config = dict(
    fusion_encoder_bias='all',
    max_steps=1500,
    decay_fraction=0.2,
)
Rows from block 4 of the image encoder of a small model that answers yes/no questions on an image's attributes, named by matrix and row number. Rows with one number belong to one channel. Each number is 128 + 32 x the weight over its row's rms, rounded and kept within 0 to 255. All counts start at 0. Numbers have three digits each.
After each channel's rows are labels from the 100 images, of 14976, where the channel reaches its highest value: "top examples" is what is common among them. Only what is clearly more common there than usual is listed. The data: rosettes with rotational symmetry. In brackets: how many of the 100.
# r30: branch 2 reduce pointwise conv (encoder.blocks.4.r3.0.weight, 60x240x1x1), inputs 0-239
# b30: branch 2 3x3 conv (encoder.blocks.4.b3.0.weight, 90x60x3x3, transposed, each kernel summed), outputs 0-89

r30.56:047112128165100121105155063174126163050140050098176130152090163135090071086116180082125132138101147122120120132180116115151175141167139093112192102142155114158165123126080192138127142104194133139153085117120042106172177133183130117110153093083171167138139140093161150147103124094123106147093185129105135088106077117123084134108074090044148120115124117105141140101102071128141124053102131065098154148138083187119117128099114164069143115151166076112141133181151110126184147123133122145097134146109109119166117100187140148113113041118168072091109149159125142130184128149145120094125091087143126073140183145058117134115123099103150121147142145104107105109189117135077146113134122102141139103089129101207146160113135127139125
b30.56:144160132130172137153098093120137133158137171144129070120121137136138106132128085084091151149090136134125167116157157105094161157139120117079124088039079225107131060093112100112144074166127159105156122079157094136180115120172090216151177138156141154126103116151112110113
top examples: warm (62)

r30.28:131130095122139128086127070175107151085194119184134118122146120142211111171102117113134093136081097163129089109130109172131107161125133096039086210136123198149094108144144088107121082148177149153100208154115127136132160145085103081099125121105109137122152137192157100140057124187179080111109124116147124110148183139140137093148139126127132123164129139127127122091188137149161179099096103213127125143101080172142074130096082183136145096109109140151152129117150131078116111103166116091059087056166155135160124136128154077096107153171104140101197149149120155111165118184138163156134075098152142073129111113103144159077165119092109158149147094105169066113158100085075127133172174116109120162139094066118122152105113109102167
b30.28:082086093107103116070173183114131151093163194058069118074099077145140126149121109099113105100155161142119086082148135128145095113104108074116109128168090050114109087113132126169127138185063125123104056153118098155151148110115073159107139121110127112162115153103116100120
top examples: vivid (92)

r30.7:133067145079101110072159085190107146091140154083233114099112121108169162091176125114077101160115141102169131077116186118141116116160124188127113094110083049110137057067131114053143087111108182174136163115162086134148119146099111155123105081108121108093152083096103153148152111110122127160134102110084151142151142111124153110172188111104135102135094184092175126145175067133165141133104109121125133134113158098096083113141120149122148138150146104210207120160097144065113135133096137113114134153112233111134146099132085107137094137175153070143131113169107153098144110187150129141120117204199115142117131129169154155109156137162163139148156155159151181106173127128155116124096158146164159113085130069164080158122139106134121
b30.7:173156051171124162106109180102106132135135135123123118130102110141131106183148097119080124142140149113141130166159131129159207198138125141133068114130190163080143128136157141129109111123179042106123131145129099120164123090072188105106109096172088092051169126145156148115
top examples: grey (89)

r30.29:126081136104098129217144100126123149158077098190080122076113094100122137150084150163138172162111133117106104127074086115166105119137075133128042122139110107132086161134156121071111147122092149142083152200132126162160099126109069106128165227114151179087089138128096091152120110178106082063125123144113141128092106117142143179096160131109201122093108130119148116118148147111145141078131097162194136134163155107150114119113165133096142104180089099110116071150130173179093118102078095095156159047114129086115121115091130148086165110162150107084143181114134170156167083139074115127052171173173176154149097182113096109170144129098168106134109100127145078142128131157089141157156085154186080093146102128095154139110135122172155
b30.29:134133138220097147097123107114111147119159104101130209145163098128169096085123163142076076062066078126125134142126138130152121104055158179139107148125175119096090157115105153131157117106111124036152139152144100082126127124095112109171163174170153129120118112140071134149
top examples: vivid (55); warm (43)

r30.37:186149138148105138134130124136080116139131147169111109130067171183162122167157149147083168095128175131095044146165086112129230090088129173090153075142114168167145126121174121137162151094163038107169105140123142119090185155125104116117106072099139121104199157160079116134080112107141127098053089115142124138173109177113170107096113147124156158090071168093156107178160128135161111155150156171083169143112078119118120126116104098103163187096120119136159095123121167169132111148095127137150108079119142099168120104143110122095149082187083112157095157175101113131146114092110205130130086068090077206098119085129121155075109108153157177100086140137107141167108074115145149093134157111091096097117130080107164128155115125083131
b30.37:117117096117138137084145130218125108111120125129118171122122104081146170085058224148138149076162138141101151101112112124150167117144128121102180067145092140111091156109131144142159072166182117135141109143110125127135138175109117216162202132162131123135140094187154151147
top examples: vivid (78)

r30.24:098128115135135087105132115158111099147115156119165090115074117115138119160117158183129104122134135195126152106087182143124078123116077136093164116181108106131177103095114144127106128102147187129117164133156086148210131083147131084095127126112078213233181122117064135102097135117138145097090125110189112122123133212133123156054063241123122092118089068109110159112142141090179129138137158111158199174139049169111092096139096139094154110136216165132112143106128079159126140140191109127103115121137113145158140138083127097089111130144084113111139099159155117050159136155124102157130104118143095145120127079108114169124082105141054113137126109179135104135150120101124142148095141142089175169080090115110125134151119130160116
b30.24:104167096111066120170076136126102159110074218157159137129063157153145113126163120144152079108084101092146131147136149115148158134143092092132165100184121102132165113114092128175146050141113103139071072113142131114142104078121183126153120109164132087161073138109135188145
top examples: vivid (90)

r30.50:145105157095129102117102168162102181142091155103135106171183087122086132052117117134088133185174110127130151164090148150079176107070169099160127116087141098123115153123098141178080160163102160169163149103116128088086164143087160141135126138141134040148102192119132109186139151103166183123144153131132108148119120105182129099111154107195202153138144109187144106140122082121113138121149158137148141099139138120220175137134138159109092152146137071120124123107149117098156111113119140084117139115087134121109118104126096214148123169124185152178111130096130095188097145104121116131142126175116181139130083107071149198099166177126158123111137158149178104088127106118122065131100098101117079077099120033197117157199155170147092
b30.50:200166165104080092111111185110085090121141149132081102083146103209132128100081090110127081088135120109100164124112065148151172149110133143131106119111122150122094124135094149121100175110165104133128126127124105160156123112187135062072098105085088094073089124190103087131
top examples: grey (74)

r30.19:108083119102086094156095159157128189137109111122102159134178074097131149167104096103115118108118163122131162102154148111173096095140138109116134152054143170084118086110060085149117126158126095024074144209132132088125098091150135117141110080099171144129153111173126106174100108080137181179156145136121093161167167101102116149098164107152177150134129107155101113128090119177136130110167130156123174176097133120132083118121117125110206145122114128190110090150114139129107153100093120134118143102147090145188091176090155079135085109135142113112137084128100116173126131137116185137102106054152111139104170147143116143126131194094139105149137000137100123075116185099159128163176120056068122104092154079153114154159127190089132
b30.19:173113119173101166084077186134145100134110147152121177119104142157119105172144150144181090113112127137117122136167164148078133048118138156118154157059055122096102112143083130125123188117144149042146114092111178145141120154154120108148114117063153154111126140129091049109
top examples: grey (36); pastel (35)

r30.36:129158121101123163175117129158104101146169076088128154129167135138150064128113130086158087128141124142144079155135143141126122140151179066138111057058173089132107193124172132131125113111087122151109103095175139076073102137084117077119098141131108101109160146185104072112124173123110127151125138205201138090108144136114154156129168087165139026133102134134126123107160116145136107092093116200113130166192128163138099147112129124141110131139115081075086120114063109169080090073147083169065080132186121090147116179084106095119090134112168085142138086064162164081139162156104101103077143087143132110117078096144159079155156084104111101105111135115120110136124116138070037126134093161137083145133147069118142118131084098122155
b30.36:101105124148080161138106104140112109111114074104152131150098147078134139069113130106105170111102122185116167087145149208136201153056206100099127123175121096105140131186149140122068082122092141087130126154166141087075125118128145124142172164120095106154080167138118094097
top examples: vivid (47)

r30.2:137113115106140105097172093145117077221104086102125184163163117209153126149152160194085143105125104173171118094115104160093138101169122153125171083169144087102146100101075164072099137128170106179175123143120133106119151101198156197151124137080120120145143148109104075109147173140102139125113146084148145137108109159173101116172105107152088078131121129106130074116074125118143125117098089096080134081127121161159200122072156125163137127144138130116155077085112118153115087133145118109107206087123129166129105124148089180092120129163139137150124113165147111138151080082097117129131156095108047073110154090095095150188126125128131188159117096095162162069182080101165159086120155118129137143110088036174104161080161125098119
b30.2:077190101112116165101122092161145126116123148139131125100111198114091124138179075107139152037157106099137129144143134082122158164099041108081132161125147137118147114071108101183114161126091167120112156080166068158147096110144140112123147110131091125072128173136152197149
top examples: grey (36)

r30.18:151146193077129094093208126168154185162125103093131111164139125174124174092093072160185144157146086123104134075147127156125171161134147148179162119104134128126129119087126130126155098110162165156206145202146151102151184095118132160168167170110092177181105104092144113070171139131170155095153091122122117109140143117114139116132127130114123081093149137130108119160086182081164152107064157163088104155113148094162121096159129151131083212120114150087087073218111144181115180101108096102151162135192146107148149149109111113121159132144106146138089154148144073075127151073134155125178099135102154141108109145100092067173084091165178122151067159070146103131132096081103101099114156161119104134091095125085106097127158166154158
b30.18:185099068211131103095123174155141116116129115142122093110088088139125132160077131132068101086145168111122134146172168115135187142136068110098147120119095151142173143100160113141114108155141131173081101161164074130075103138094100144121118095186048098066110136108150156108
top examples: vivid (75)

r30.57:093115162103193131120175151115182106121126128137131173089089138132180159155103144125115130145147154140086136111136103192093148168133137163123103156137047145100158115132104122102091122151138108155075072103124164086129168096126132184202151116095100117143117127068159087187085087106052172143157088109193156165132166054118091162199134085181134174098160122122166141111114124141144136137135170129101101108083146135113130093084107130144115194102134170149157112108112146166086151141131087100113075128134162144165164122120087184127166167117157163107118190111082122125124111134143184174127147224078104162160094105134140143080111130129115182139174149118144141027085132148132108101106178166115080162134084195133120164137135144105141
b30.57:169103138091074091144147125141105131132111112176045161128153091135125149096143173172181152129193122127090099083089111121132100125147145081162175170083103122091106118075059147121154079125143146140149109132139074139177094143127075119108105141127127097117108100138158197203
top examples: vivid (79)

r30.8:095128113095108120157172095180113091104091102169165100161140060106178107132133176095125098125091139071124116120071135162140093143150072094134211151137117135116089151100106137077106129115122114114131111135110067088072174125082080133142136149023080116118123127136118182093144159111061161075087147144176129106103141173125095100135154151125081146106183119130149132138153100111088121160165120136109185135072103129178133122146156140117170173137159135169098103141128212113160077144152156156138086124118141176152113173100099117134096126147133098108170097174123178107116099139175171174170205093066143122089103121146088107106132206082150111125056148127152174195108105140101133142097124115107144094138108155154069070101154159114118
b30.8:114080121173110109134104165139097101187097157116102183112113093162147127129088166059136074186125132129109117168086069141105096103071155110125170163108094104081145146082093154118112132153105128071144167151115119159100090167097148160105086069114095170092098086098115163164
top examples: vivid (80)

r30.27:151141122100162111131168171174147174132182158073205096118168147112180125199058109123149141167120103096136101138102155062174107120166112127151107150130093094116096098166119114097141067091133152132079127126066132096080115152153133194148121093147157104161143153099139175135146136154156201142219079117157162161128158162137148132124160124152090183162127133092134127100155145110095133114110163134063133109152112153142121073095112138155125151184058077112158118158122123115138114107117127108072138162145178118121095131168196190148159101152141129111209079140085151188096118170131124075127079105054106085080097171100163151102136104081173143147128150095131159091088165110114126153102133133120149129147111186104143153053151107141130
b30.27:097144109167128133115143109113098100146093124116114128058141124190137131100102079091184111131102100155147068173184157097164148132076145175134099178086116119130111135162129153093130036141176159120148118173131118154149129203150142088126173133104169167143135067087178133114
top examples: vivid (78)

r30.3:134027110129158149114133136138101132166134084090111194138199127080125111157126115109179071243150081162072133112124160100115098126122104170152163107172166129116069121108086136104107176121135117169086104136164108137101103123114173094118088076190101100041133126120158131157139068117110108172102142122140115139140142148134111118152104163180158106142111163187105083181112094123062156194104132138123051131084109155178135179136117160092109101090142116158124120160096127213140128108118111128092136121168104174149096162129146058158146119143123162133115134152108097135101128170153108117125156088185131121172141132129087111096113107146151103147163198113128174173079142087090141131121161149081099149144085146143152160172189117125174
b30.3:152084211132170151119072172150126111148176151127111066096119121142182116136117141147126118119125120130197118081139122115152051106158148146092146155131178170162096132115126160100106143066154091185081176090098169106183078134153110110143131117100100088120112096172167101140
top examples: grey (41)

r30.11:105075156108136120119218133163119170153163076119097161203111056088144139133143050111115100167127114098154084113103141110149133126146152171117089125104091087165127108119167134095095120121115066185148137124150115134094130173102154170098161106125139041108116100185131183108115158107116136095134088170128138091069181160166104152147188128141109120181121163127124106117140129105109119164167164183132122135129126220140135140143133131125137128120124131168141088120121141130150171115123150116121160069135136163222166075128142101139159104185181163060145103130072157138126133153076178111131094095117141126154105120163090143081140099108151125114162133187092112114142121147112088224085040167171122127103120125148138173092179148176096
b30.11:168133090132201170103086146094078125104108141141072105094079173137116113146140058145162170103074111108113130124118181152142102127100134166145155154112192128118140182128109098118082099129126142135172057081119054100128130144148178146139101068084106097136143120156178132149
top examples: vivid (43)

r30.6:105082108104160163150100132112109136152187114121153137146088110099105146214128120128111125129129074151117081156074136100176108137097131123094077160045127187136121156115117131130133160114116145126113136110176089123134182100103146086120118144137089110138198116076098124178178097120092127168127048103142090112131141143121169137120078154077095116126175174179155162140113137047130160155086101108103148130191128156198120128116083167112173074174140079133108065201116150105092154145115189113152110119065154153084127156167116126184140125126145123167081076119087103162109127077118115092102160063083153133130108126133072109156132058140118078117155105172136093192165092170123148100094104140131097161073116087157125116120130092091165
b30.6:109129132133157114072183117121128127145086128143201134152160139105144177115130066091171145153144114116143073155120123124155154076042124139108105172095131046158165125113173169168140133109129128106113190191166096100135110132034126130117169118155110137139096113119100172134
top examples: vivid (100)